python train.py --arch="gmlp" --model="image classifier" --train_examples=395000 --crop_scale_min=0.8 --translate=0.12 --mixing="mixup" --optimizer="muon" --steps=10300 --final_lr_fraction=0.01 --weight_decay=0.2
Rows from block 6 of a small image classifier, named by matrix and row number. Rows with one number belong to one neuron. Each number is 200 + 30 x the weight over its row's rms, rounded and kept within 0 to 999. All counts start at 0.
After each neuron's rows are labels from the 100 images, of 14976, where the neuron reaches its largest size: "strongest on" is what is common among them. Only what is clearly more common there than usual is listed. The data: single printed letters, digits and signs in grey, bent and noisy. In brackets: how many of the 100, against the usual share in percent.
# u: gMLP up (value half) (model.blocks.6.mixer.u.weight, 512x256), inputs 148-184
# v: gMLP up (gate half) (model.blocks.6.mixer.v.weight, 512x256), inputs 148-184
# out: gMLP down (model.blocks.6.mixer.out.weight, 256x512, transposed), outputs 148-184

u.284,206,233,161,180,201,227,208,253,209,189,166,192,222,227,248,197,199,176,218,163,225,185,185,235,202,211,237,193,168,195,248,178,212,203,179,178,141
v.284,259,178,132,201,218,225,211,186,229,161,210,199,187,235,222,226,169,150,206,247,187,206,217,183,145,238,163,196,234,157,233,250,200,241,191,234,182
out.284,140,201,171,253,196,216,226,208,230,197,165,204,228,153,188,219,212,232,195,208,249,235,200,216,193,190,220,210,262,178,233,139,235,201,146,187,229
strongest on: capital (63 vs 35.6)

u.33,161,229,189,152,227,231,187,189,155,189,189,212,224,204,243,187,148,205,193,194,229,228,156,148,208,180,134,181,222,228,237,169,200,164,178,202,184
v.33,211,183,183,187,213,201,274,219,221,199,175,225,211,200,196,205,260,218,239,185,151,230,216,135,197,263,223,184,180,165,194,234,181,182,166,195,181
out.33,198,181,208,218,204,205,171,191,175,194,184,148,218,187,213,204,223,227,230,227,185,189,256,185,175,195,230,200,169,210,216,166,203,231,202,200,202
strongest on: digit (32 vs 13.4)

u.100,187,200,286,181,182,197,220,176,164,180,182,175,206,149,156,204,202,209,196,209,169,245,215,231,231,193,165,203,176,156,170,144,162,198,195,147,151
v.100,144,186,181,186,245,217,164,183,258,208,258,254,240,214,230,178,180,216,154,137,230,171,183,202,225,216,224,229,214,188,172,204,212,172,204,156,234
out.100,210,214,187,218,171,222,184,224,250,202,213,241,188,261,217,147,224,170,194,158,188,191,170,203,195,196,207,197,223,212,234,194,159,157,234,228,230
strongest on: bold (86 vs 46.7); digit (31 vs 13.4)

u.21,204,159,215,257,176,210,164,180,190,199,185,212,260,205,216,203,205,204,189,201,208,164,172,183,214,234,233,291,203,228,214,239,233,205,215,165,176
v.21,240,234,197,236,228,176,238,247,208,152,200,242,178,192,240,198,180,212,168,198,228,155,238,217,257,204,204,180,240,217,180,238,195,181,258,228,233
out.21,246,195,233,174,147,153,188,176,238,205,193,201,171,143,226,198,126,194,179,179,223,217,240,240,218,244,230,192,194,132,219,223,215,261,251,211,176
strongest on: the character $ (29 vs 1.4)

u.46,160,219,197,228,197,169,188,211,203,196,174,240,211,162,195,237,235,246,207,199,246,244,188,215,230,150,191,209,196,245,221,241,125,195,214,152,208
v.46,223,173,236,228,207,147,156,277,189,185,197,245,162,262,151,211,142,208,202,187,212,198,143,177,204,141,256,266,182,200,220,191,216,187,213,236,195
out.46,240,198,202,218,233,193,225,215,174,214,218,210,213,197,245,209,186,191,187,215,191,154,166,179,211,203,175,235,226,199,211,208,184,193,165,210,214
strongest on: dark on light (68 vs 39.8)

u.395,238,211,215,177,180,167,149,242,155,233,195,202,203,210,226,187,238,198,214,164,274,219,152,166,156,201,197,186,197,224,226,201,172,209,155,232,225
v.395,227,181,208,202,221,210,188,248,193,186,168,118,187,144,179,195,188,221,212,206,204,178,262,247,219,213,200,146,218,174,240,170,234,177,123,214,179
out.395,218,258,219,146,248,153,188,313,214,191,228,203,161,195,217,160,177,244,222,221,234,231,201,228,258,170,237,211,159,209,184,198,190,198,201,197,220
strongest on: sans-serif (93 vs 56.8)

u.274,206,199,167,139,222,240,178,216,221,225,234,229,206,198,252,226,203,159,198,223,160,198,252,235,208,216,132,238,200,192,194,150,153,204,210,211,185
v.274,274,212,202,215,234,249,208,139,214,158,247,197,205,186,216,256,238,222,242,224,212,178,225,226,231,195,197,234,174,189,193,170,222,244,188,150,147
out.274,225,201,208,177,199,183,204,193,296,225,173,171,198,214,228,215,210,201,188,251,180,206,222,196,219,251,182,263,170,167,217,190,238,207,179,206,173
strongest on: bold (92 vs 46.7)

u.303,258,168,177,181,240,229,190,216,215,211,223,193,195,213,260,203,258,175,186,160,185,165,226,166,132,252,168,223,204,246,172,172,198,123,188,211,209
v.303,220,144,204,136,237,200,186,215,202,182,235,207,223,237,206,193,180,191,172,193,195,183,230,217,225,185,214,252,222,205,237,181,186,207,170,208,171
out.303,150,222,174,164,148,199,176,194,225,206,249,196,213,234,242,170,129,185,209,262,165,215,170,249,240,173,196,179,249,188,222,193,176,225,240,147,185
strongest on: capital (79 vs 35.6); bold (79 vs 46.7)

u.388,233,156,215,251,231,195,175,200,193,214,231,239,217,195,200,211,190,201,151,187,142,235,185,230,219,204,192,194,160,224,224,246,265,217,218,218,185
v.388,202,224,172,271,168,226,167,232,187,230,245,213,206,238,154,248,226,159,218,187,176,217,225,256,175,205,254,216,188,203,190,211,191,213,220,193,232
out.388,241,178,176,171,218,174,176,196,197,201,262,217,206,181,164,282,181,170,197,93,233,191,186,177,206,201,172,149,202,250,233,206,193,195,209,188,214
strongest on: sans-serif (89 vs 56.8)

u.351,208,153,223,192,184,196,202,215,234,232,198,193,237,187,182,209,209,131,193,192,219,196,234,196,201,202,170,179,239,179,173,176,191,229,207,189,197
v.351,164,199,177,195,267,225,173,189,190,219,205,232,177,140,162,253,295,176,196,214,165,176,148,190,202,216,158,230,214,212,231,233,161,190,196,136,162
out.351,177,234,181,193,186,156,248,194,129,167,201,209,187,203,192,232,248,196,226,207,153,218,206,204,211,197,227,205,152,211,204,154,177,209,236,159,154
strongest on: bold (77 vs 46.7)

u.228,183,208,212,229,225,243,214,191,207,200,225,159,219,191,174,195,197,238,197,207,170,223,231,223,167,210,190,176,225,154,189,177,220,173,238,224,205
v.228,211,216,194,204,202,220,246,200,246,192,229,187,189,175,208,151,223,289,219,234,200,231,265,207,199,192,202,215,180,184,232,223,234,185,192,160,221
out.228,131,191,165,179,264,215,160,268,215,204,161,222,213,216,185,215,179,182,204,236,160,236,185,177,201,164,199,194,224,165,180,225,248,233,225,225,198
strongest on: the character d (26 vs 1.4)

u.152,218,170,216,188,211,241,191,228,189,251,186,195,125,203,233,211,138,227,196,129,197,174,220,190,148,215,168,224,222,197,125,154,200,194,258,179,186
v.152,192,199,256,225,198,207,191,202,193,227,223,208,177,208,179,206,173,227,165,196,211,190,157,242,139,223,223,185,285,243,161,227,240,208,184,230,161
out.152,155,220,243,264,151,234,186,197,189,205,184,238,211,245,213,145,260,184,171,191,212,170,170,204,246,164,215,210,184,199,252,180,182,218,237,222,244
strongest on: the character $ (35 vs 1.4)

u.1,256,195,173,200,187,209,183,171,171,160,178,229,179,187,209,243,209,149,222,185,190,208,202,189,221,180,155,173,201,164,187,242,130,168,212,211,190
v.1,158,161,197,249,181,185,195,224,199,205,182,206,201,201,239,130,207,209,144,141,246,212,220,246,231,124,211,245,166,200,195,231,170,158,190,209,201
out.1,187,181,194,170,258,166,125,185,225,212,223,225,206,172,191,220,172,216,159,182,178,224,163,195,193,259,207,158,235,232,146,195,191,223,206,232,225
strongest on: the character V (26 vs 1.5)

u.261,188,194,251,195,231,215,187,194,238,165,202,217,201,150,213,150,206,167,153,174,170,167,201,179,221,210,185,214,207,183,201,217,177,210,252,154,206
v.261,165,184,242,196,219,203,189,209,213,199,205,179,198,190,275,168,192,204,171,195,267,176,207,144,177,171,213,214,282,144,152,215,204,253,214,160,174
out.261,152,173,250,153,192,174,178,250,220,176,162,243,175,194,222,208,202,233,236,195,231,198,193,236,204,205,212,197,237,238,169,187,215,197,157,123,197
strongest on: the character f (32 vs 1.4)

u.196,257,219,267,220,221,223,194,189,198,171,236,150,214,207,215,190,184,164,224,205,154,196,181,174,215,199,195,221,174,184,209,182,231,208,160,184,200
v.196,193,187,179,187,222,200,184,187,236,233,152,185,197,210,243,237,144,229,220,245,188,199,163,205,186,210,196,220,184,201,230,211,197,132,184,219,183
out.196,212,188,233,205,231,219,193,220,139,183,220,226,175,208,168,209,160,232,216,190,185,198,203,232,227,154,170,221,250,167,209,203,154,213,223,187,121
strongest on: capital (84 vs 35.6); the character N (58 vs 1.3)

u.216,211,189,220,198,196,245,225,172,181,167,246,156,171,182,199,196,170,199,181,217,230,203,201,220,169,174,110,195,161,253,200,219,221,163,214,234,250
v.216,167,176,192,165,256,212,187,199,146,219,242,164,193,213,200,209,188,243,168,260,178,150,180,185,198,245,215,271,139,204,199,209,185,185,213,195,220
out.216,218,224,157,207,225,188,237,181,238,210,179,199,218,169,199,212,235,238,169,207,213,244,172,199,259,197,199,156,210,177,192,194,187,181,168,215,147
strongest on: dark on light (65 vs 39.8)

u.160,160,210,190,184,166,187,233,184,193,202,230,186,248,179,213,212,178,275,180,183,213,177,216,205,209,207,137,241,198,203,151,178,184,171,260,162,181
v.160,176,252,212,176,216,283,244,141,173,149,209,164,214,225,135,171,195,227,186,187,239,210,199,196,199,163,165,232,238,192,184,203,164,215,240,171,225
out.160,226,211,179,206,182,180,219,199,200,219,181,236,182,207,211,237,217,204,231,191,186,186,271,244,219,217,234,198,140,171,185,204,196,270,235,191,220
strongest on: dark on light (80 vs 39.8); the character H (27 vs 1.3)

u.417,176,180,198,209,171,190,258,197,235,177,151,170,199,241,178,202,196,184,159,238,175,217,184,258,282,175,138,154,177,227,165,193,211,215,187,223,216
v.417,184,195,247,163,245,182,175,221,208,149,227,137,141,239,171,193,150,203,165,188,209,183,205,156,210,191,203,172,201,169,197,213,221,212,250,186,223
out.417,205,204,176,181,228,249,156,225,156,216,186,183,212,218,177,181,221,193,155,208,224,199,162,213,165,215,179,158,259,181,271,200,223,149,210,272,195
strongest on: bold (80 vs 46.7)

u.102,211,178,173,169,174,172,185,180,201,196,219,185,214,198,171,196,191,192,177,181,180,163,242,221,231,161,205,187,188,161,252,215,209,231,230,182,207
v.102,206,245,231,211,238,173,216,190,171,244,167,122,179,143,236,221,159,194,173,230,218,229,152,196,156,208,194,187,197,208,220,186,192,146,186,212,262
out.102,216,211,166,233,225,199,174,219,253,237,182,209,195,216,157,213,215,213,246,191,148,208,221,248,201,198,191,206,164,187,197,201,204,208,193,178,242
strongest on: the character V (32 vs 1.5)

u.114,174,153,233,208,205,194,202,200,190,177,186,158,128,196,242,253,227,166,166,175,207,181,187,239,203,198,201,191,192,198,179,209,237,200,215,222,199
v.114,177,208,223,166,186,217,174,156,190,182,221,172,225,208,238,198,276,169,218,218,242,261,181,223,196,183,176,182,213,171,198,218,213,202,207,188,195
out.114,202,212,236,198,203,140,149,214,222,160,206,233,207,212,250,176,162,204,183,211,254,241,182,216,199,189,167,230,197,195,259,204,217,190,155,257,159
strongest on: the character * (86 vs 1.4)

u.404,252,184,221,167,199,169,215,228,220,272,164,181,206,234,179,163,256,216,134,180,195,212,259,188,181,236,200,207,257,186,225,188,166,153,227,182,232
v.404,219,238,202,141,241,232,232,185,189,142,186,193,209,142,201,212,182,238,184,237,217,168,200,217,184,175,166,247,178,201,197,200,231,183,216,184,188
out.404,165,194,204,248,188,224,227,174,117,158,208,124,198,191,164,255,211,188,216,198,239,125,178,216,170,218,174,216,213,200,172,230,282,240,196,234,248
strongest on: the character f (36 vs 1.4)

u.372,221,251,229,214,247,164,184,208,248,210,242,179,207,208,181,178,176,214,141,209,210,245,227,181,174,189,168,255,247,193,197,199,239,201,279,230,230
v.372,163,188,143,155,208,206,211,187,142,189,229,250,229,174,173,190,223,247,157,184,184,194,181,257,146,182,196,211,166,175,166,184,243,174,237,189,200
out.372,209,169,191,206,187,199,198,204,158,234,197,207,171,221,202,204,232,190,231,213,204,182,225,199,157,194,248,192,137,197,213,200,236,229,142,192,210
strongest on: capital (70 vs 35.6)

u.497,230,217,165,208,186,173,292,197,251,198,258,141,223,200,171,131,245,188,186,199,217,239,189,172,178,188,177,216,207,277,207,195,175,200,229,181,176
v.497,195,264,214,160,181,179,166,202,196,171,172,268,219,173,182,216,197,235,142,221,193,174,200,219,239,201,163,288,163,169,228,160,196,210,203,185,201
out.497,179,201,219,165,232,154,188,190,228,216,157,237,206,171,192,207,220,185,227,212,210,189,219,236,184,219,261,179,160,213,171,202,223,242,257,140,237
strongest on: the character $ (38 vs 1.4)

u.340,223,211,196,195,167,203,237,226,213,196,232,218,152,186,198,247,224,202,151,187,251,190,173,205,196,130,137,218,258,171,167,191,160,201,175,182,174
v.340,145,186,233,191,193,206,163,194,222,142,163,228,176,209,214,215,194,222,160,146,218,240,144,221,213,232,202,202,170,198,187,219,203,170,161,185,218
out.340,217,166,207,236,222,256,206,211,199,194,192,195,213,217,190,194,172,252,161,202,173,174,241,291,208,203,170,193,154,217,182,220,178,173,174,198,216
strongest on: digit (40 vs 13.4); the character 1 (37 vs 1.4)

u.220,218,235,154,251,225,212,252,208,206,208,217,188,175,220,202,177,223,241,222,176,221,181,197,191,196,159,198,221,147,205,198,249,269,221,180,213,233
v.220,228,212,200,209,185,203,187,204,196,183,208,205,206,162,190,190,165,227,207,209,201,194,173,169,251,117,181,232,172,199,230,238,225,204,134,178,175
out.220,168,210,219,188,229,218,159,247,234,183,208,230,231,193,234,231,169,185,177,239,258,169,206,208,241,166,150,221,238,189,181,138,166,143,177,180,138
strongest on: small letter (79 vs 36.2); the character d (55 vs 1.4)

u.72,197,211,235,286,213,188,220,141,222,194,225,156,176,230,217,167,181,205,158,175,213,221,203,208,196,253,249,200,209,237,214,251,278,178,220,229,187
v.72,238,159,224,190,208,197,202,166,183,163,172,214,184,175,230,238,121,226,148,191,209,209,188,203,216,178,287,245,266,238,217,219,154,221,259,179,235
out.72,173,213,194,191,189,156,222,187,205,213,175,226,211,181,196,180,221,230,192,211,246,150,183,189,147,230,174,163,182,215,251,209,165,191,212,231,211
strongest on: the character * (63 vs 1.4)

u.7,189,195,152,262,179,188,224,193,171,201,177,199,185,190,180,179,204,213,199,229,234,169,220,218,171,199,242,244,201,155,224,120,233,199,189,246,201
v.7,173,186,179,200,210,168,209,229,193,248,186,226,180,182,223,205,144,236,216,228,141,188,185,225,225,191,252,221,197,170,194,185,206,204,142,174,139
out.7,251,164,170,168,182,215,177,192,192,176,225,225,134,200,256,265,196,246,211,192,162,127,222,202,158,177,207,202,189,197,149,185,191,169,207,223,189
strongest on: sans-serif (90 vs 56.8)

u.80,251,193,244,144,169,182,128,151,227,207,237,209,209,182,206,215,233,239,227,194,205,185,181,138,210,149,210,193,178,216,224,206,215,200,249,198,202
v.80,146,183,250,159,238,166,178,205,222,209,191,192,177,162,173,219,202,174,143,278,214,170,212,194,224,171,176,177,257,221,194,180,228,166,242,203,229
out.80,179,204,232,241,177,173,156,197,224,232,190,219,221,169,258,174,193,139,205,237,214,210,173,197,224,225,207,252,177,217,177,186,207,199,187,188,215
strongest on: capital (63 vs 35.6)

u.250,192,159,177,212,187,190,252,202,253,174,163,199,228,215,280,105,183,179,178,159,162,252,172,194,224,234,140,196,146,212,215,201,170,215,207,187,274
v.250,259,201,174,200,253,191,226,201,183,204,152,209,196,223,256,278,220,210,238,205,248,131,226,175,183,198,166,219,196,204,221,197,164,246,155,170,160
out.250,202,204,158,235,133,242,185,178,215,195,190,153,187,223,207,229,213,156,165,157,200,190,232,237,165,170,172,247,231,174,204,219,154,192,197,254,182
strongest on: dark on light (65 vs 39.8); the character H (33 vs 1.3); the character d (32 vs 1.4)

u.144,245,161,182,180,171,139,194,232,168,220,222,214,178,144,158,244,219,170,190,199,257,193,204,242,215,128,166,202,229,212,184,157,200,224,193,177,266
v.144,183,210,229,196,199,161,230,177,174,223,220,229,176,182,198,232,191,185,139,241,146,171,182,205,247,234,226,184,209,217,171,212,190,198,197,238,232
out.144,202,224,183,187,273,193,225,198,173,200,245,151,157,232,269,215,189,210,164,217,193,239,223,174,202,232,184,193,185,191,192,210,225,180,212,223,169
strongest on: dark on light (69 vs 39.8)

u.148,219,155,186,199,170,233,224,211,239,205,187,193,212,176,174,167,256,250,211,147,158,175,247,205,143,207,177,160,190,219,191,192,203,236,225,194,160
v.148,181,208,200,212,221,228,181,209,128,179,217,131,196,180,170,204,240,175,166,208,215,183,122,217,196,177,171,139,184,243,139,155,204,191,177,209,225
out.148,177,203,247,212,180,194,212,183,221,191,204,185,199,255,184,210,238,227,229,183,187,210,159,216,233,202,223,185,208,258,191,121,229,199,195,222,219
strongest on: digit (42 vs 13.4)

u.169,155,212,207,233,243,177,252,204,205,200,247,200,181,198,169,156,228,154,208,194,218,196,211,202,237,146,246,191,218,177,218,183,203,208,247,182,203
v.169,220,199,187,237,146,265,200,174,227,246,243,200,217,180,186,257,199,248,186,188,223,235,162,231,220,226,235,194,204,200,252,248,190,212,258,193,202
out.169,158,188,170,213,224,183,169,232,250,198,199,149,182,185,226,207,225,254,237,183,241,213,184,179,176,199,186,180,183,218,227,205,161,248,237,212,124
strongest on: the character N (28 vs 1.3); the character w (25 vs 1.5)

u.502,179,202,227,215,166,252,247,188,195,247,258,218,192,166,222,141,204,208,197,211,189,226,189,196,136,190,141,186,243,179,241,210,197,239,206,259,149
v.502,218,206,175,182,244,225,220,198,158,253,200,266,173,213,194,194,207,224,168,215,203,226,161,189,184,208,126,213,164,193,236,204,193,224,143,183,205
out.502,194,208,222,174,181,167,179,231,174,187,146,180,230,229,212,186,172,198,173,162,192,144,170,224,224,212,245,236,203,199,195,162,157,208,255,132,264
strongest on: dark on light (67 vs 39.8)

u.45,185,188,173,190,162,232,157,202,180,214,225,196,170,202,247,196,173,224,225,187,194,157,177,177,231,187,157,199,195,175,212,178,157,185,207,207,225
v.45,216,190,209,198,227,168,182,235,268,178,164,190,194,266,180,176,195,148,174,159,175,233,207,158,166,239,184,207,204,175,222,155,212,190,184,192,235
out.45,150,187,218,181,202,195,242,202,212,232,181,148,195,200,187,161,143,186,179,215,180,211,236,163,232,214,235,177,186,187,138,177,176,135,205,209,269
strongest on: the character j (28 vs 1.4)

u.400,218,220,227,203,197,228,166,204,192,179,191,165,189,214,148,178,188,235,186,234,166,195,211,167,239,184,187,168,180,194,143,189,215,177,224,217,219
v.400,195,135,195,144,188,213,230,176,189,213,196,197,212,193,218,184,162,169,225,224,210,174,155,180,262,241,198,226,175,235,201,263,224,198,215,164,243
out.400,186,208,236,129,213,171,239,204,189,229,175,161,195,240,220,259,230,154,203,167,168,226,202,253,190,184,193,205,185,213,164,197,171,199,184,184,232
strongest on: the character q (27 vs 1.4)

u.343,238,161,202,245,196,194,175,231,180,209,142,227,184,202,190,178,175,242,211,172,260,217,207,256,224,256,188,147,203,212,128,197,161,256,154,201,161
v.343,227,213,194,203,271,163,197,212,219,179,198,186,178,189,203,146,200,250,160,166,220,156,245,233,261,274,155,205,189,153,185,226,199,184,209,172,171
out.343,201,245,192,167,237,217,192,188,252,195,269,131,248,148,198,264,222,188,153,209,207,223,130,138,204,145,175,165,183,197,211,173,204,171,252,196,253
strongest on: dark on light (65 vs 39.8)

u.378,263,163,197,237,153,188,167,230,161,215,210,200,186,207,206,216,280,215,215,190,229,231,133,127,173,208,213,207,256,213,179,261,208,221,211,230,216
v.378,223,198,127,169,201,237,155,182,166,194,220,220,211,182,194,211,214,145,141,224,190,217,172,150,192,148,206,228,262,241,248,178,229,214,177,224,206
out.378,147,177,238,216,168,195,180,170,197,216,177,163,215,248,172,142,218,199,213,254,166,156,201,170,210,162,230,202,196,166,229,217,219,225,224,244,237
strongest on: the character f (29 vs 1.4)

u.457,182,237,196,176,198,178,204,217,176,230,148,237,205,142,185,184,182,152,213,226,175,216,223,173,202,189,256,228,213,214,222,206,213,190,251,195,213
v.457,188,210,194,177,178,193,175,196,210,228,224,153,196,205,197,177,162,157,152,194,140,219,212,153,201,136,195,166,181,157,204,146,191,180,224,225,235
out.457,222,263,240,160,235,239,206,183,229,205,117,226,230,239,190,193,218,244,209,194,192,171,195,207,165,230,219,218,210,234,202,198,189,172,188,234,185
strongest on: the character @ (34 vs 1.2)

u.442,207,205,175,204,213,201,168,175,227,242,135,227,213,175,208,196,196,209,185,165,175,207,197,171,173,191,207,205,221,252,176,235,173,158,192,217,186
v.442,207,184,188,227,197,216,195,182,257,205,208,235,257,229,251,211,199,229,216,206,231,154,232,222,215,211,246,137,168,180,195,221,170,178,225,195,220
out.442,204,190,191,191,220,200,223,179,199,157,201,169,190,233,168,222,203,117,178,216,211,185,227,190,223,205,158,225,238,185,204,226,231,192,166,230,182
strongest on: digit (35 vs 13.4)

u.362,172,189,204,200,178,221,264,246,192,247,203,153,198,212,256,184,237,229,150,208,209,169,158,188,150,209,207,224,173,232,221,170,196,254,191,190,134
v.362,212,238,233,135,198,228,223,201,221,210,175,166,174,194,201,218,188,180,166,210,218,191,231,215,168,181,245,216,220,156,184,166,200,233,200,139,164
out.362,233,216,207,209,194,206,212,250,236,209,211,217,178,194,255,246,190,150,224,260,241,272,196,204,191,194,168,256,210,184,172,185,201,189,249,145,172
strongest on: bold (74 vs 46.7)

u.117,209,215,190,204,199,145,207,182,220,198,183,216,188,195,165,203,204,244,188,252,229,172,248,186,161,240,204,212,242,202,217,200,219,191,231,215,229
v.117,164,175,197,183,205,201,197,190,233,134,193,196,198,184,211,152,232,200,209,146,214,207,216,175,181,193,195,214,270,184,250,148,216,172,176,202,203
out.117,222,149,239,162,192,224,216,181,127,216,192,159,180,200,206,201,186,235,187,205,206,213,217,247,187,180,232,181,163,222,250,143,237,241,213,182,161
strongest on: the character g (33 vs 1.3)

u.439,218,185,191,260,236,164,177,231,220,190,226,226,197,172,170,263,206,180,166,165,199,198,220,227,224,239,190,195,171,154,185,267,223,171,151,161,188
v.439,196,183,244,202,198,158,202,224,178,189,166,166,256,224,270,241,171,198,260,234,212,215,254,202,168,199,198,206,173,241,228,244,198,156,222,153,161
out.439,217,205,263,209,208,225,180,139,199,198,195,210,179,197,205,137,222,203,230,199,159,250,169,200,209,155,175,213,249,152,170,196,189,233,199,202,175
strongest on: capital (90 vs 35.6); the character F (34 vs 1.3)

u.498,228,152,210,186,224,169,140,192,173,173,195,204,167,179,213,186,196,197,242,216,178,205,175,220,152,212,221,207,188,186,200,212,214,195,209,197,232
v.498,144,252,186,254,177,201,199,199,173,223,227,230,171,193,189,198,183,213,233,141,152,167,270,188,233,199,198,205,190,203,212,188,214,245,194,211,230
out.498,214,154,238,185,173,187,161,202,222,296,187,222,203,223,212,195,166,209,227,204,226,195,199,268,135,180,175,179,169,233,248,202,191,144,117,155,241
strongest on: small letter (83 vs 36.2); the character h (28 vs 1.4); the character q (26 vs 1.4)

u.157,229,218,209,247,206,222,186,196,189,184,172,164,221,266,301,217,230,200,264,188,194,203,201,111,261,171,223,242,197,139,180,206,202,171,194,159,164
v.157,174,198,157,200,217,247,177,198,214,226,264,216,189,137,224,193,164,133,174,150,199,161,241,166,160,194,191,190,212,188,195,161,231,189,202,186,209
out.157,217,240,151,164,200,218,203,200,270,160,210,167,169,219,192,194,136,233,210,201,197,195,217,207,217,137,210,245,220,180,230,167,246,189,197,155,196
strongest on: capital (64 vs 35.6)

u.432,249,246,217,225,218,191,239,168,174,166,184,157,215,212,202,216,208,198,175,234,237,236,201,205,180,234,207,174,223,235,173,245,257,172,198,252,210
v.432,180,282,191,215,211,240,243,246,220,243,167,191,240,195,187,201,221,184,230,174,204,240,232,166,243,212,212,215,196,248,208,207,183,182,254,166,169
out.432,219,218,221,245,156,196,184,202,167,161,193,200,204,188,221,163,203,176,248,179,181,186,232,170,193,244,203,170,185,220,215,204,186,229,194,197,185
strongest on: digit (32 vs 13.4); the character 5 (25 vs 1.3)

u.235,233,241,228,162,166,274,224,163,234,198,213,224,195,245,232,189,254,257,167,172,218,192,206,193,171,168,221,209,217,195,228,153,162,197,217,134,191
v.235,157,243,250,166,255,195,190,210,220,276,194,183,232,241,135,181,221,225,205,180,233,198,205,178,196,220,124,217,248,222,157,227,200,226,250,243,229
out.235,147,198,236,187,225,298,175,176,166,216,185,204,206,229,227,224,204,196,210,200,208,174,195,188,191,217,176,165,185,210,228,156,204,183,225,166,233
strongest on: the character x (28 vs 1.3)

u.16,216,174,184,259,263,186,204,210,193,164,236,218,202,219,188,209,190,183,264,192,176,192,163,180,183,211,182,216,165,182,190,214,216,173,253,194,215
v.16,157,225,236,250,208,191,232,173,153,245,223,193,268,173,187,264,198,199,213,198,180,192,171,210,189,184,218,177,148,220,224,238,159,184,195,219,235
out.16,224,237,187,177,233,200,185,241,138,171,219,216,165,136,163,221,194,141,162,186,209,200,211,185,227,165,170,185,226,213,209,187,172,166,163,228,180
strongest on: sans-serif (91 vs 56.8)

u.280,228,209,179,191,182,205,158,138,147,247,189,134,212,203,196,211,219,211,226,233,193,208,158,157,176,219,235,195,239,204,188,178,180,228,142,214,183
v.280,240,178,212,248,186,222,179,241,169,211,214,152,205,213,215,235,222,232,119,276,257,199,189,161,254,216,203,202,203,180,196,211,176,222,207,224,196
out.280,230,212,181,185,227,193,184,171,227,219,159,241,218,166,215,225,167,232,211,136,201,230,228,184,252,189,193,210,256,215,175,235,178,177,206,210,227
strongest on: small letter (64 vs 36.2)

u.69,220,178,238,187,192,201,158,231,107,265,186,236,207,211,190,203,206,223,222,205,233,212,197,173,205,221,228,182,255,189,179,230,218,185,190,217,230
v.69,229,201,208,193,208,173,142,203,173,154,192,199,188,154,212,258,187,204,253,212,288,206,212,154,162,180,272,289,239,199,205,199,176,209,198,225,228
out.69,174,231,215,207,165,214,190,233,194,166,159,243,185,174,162,194,174,192,194,204,215,175,199,266,174,217,165,213,204,238,191,183,186,234,210,198,231
strongest on: digit (34 vs 13.4)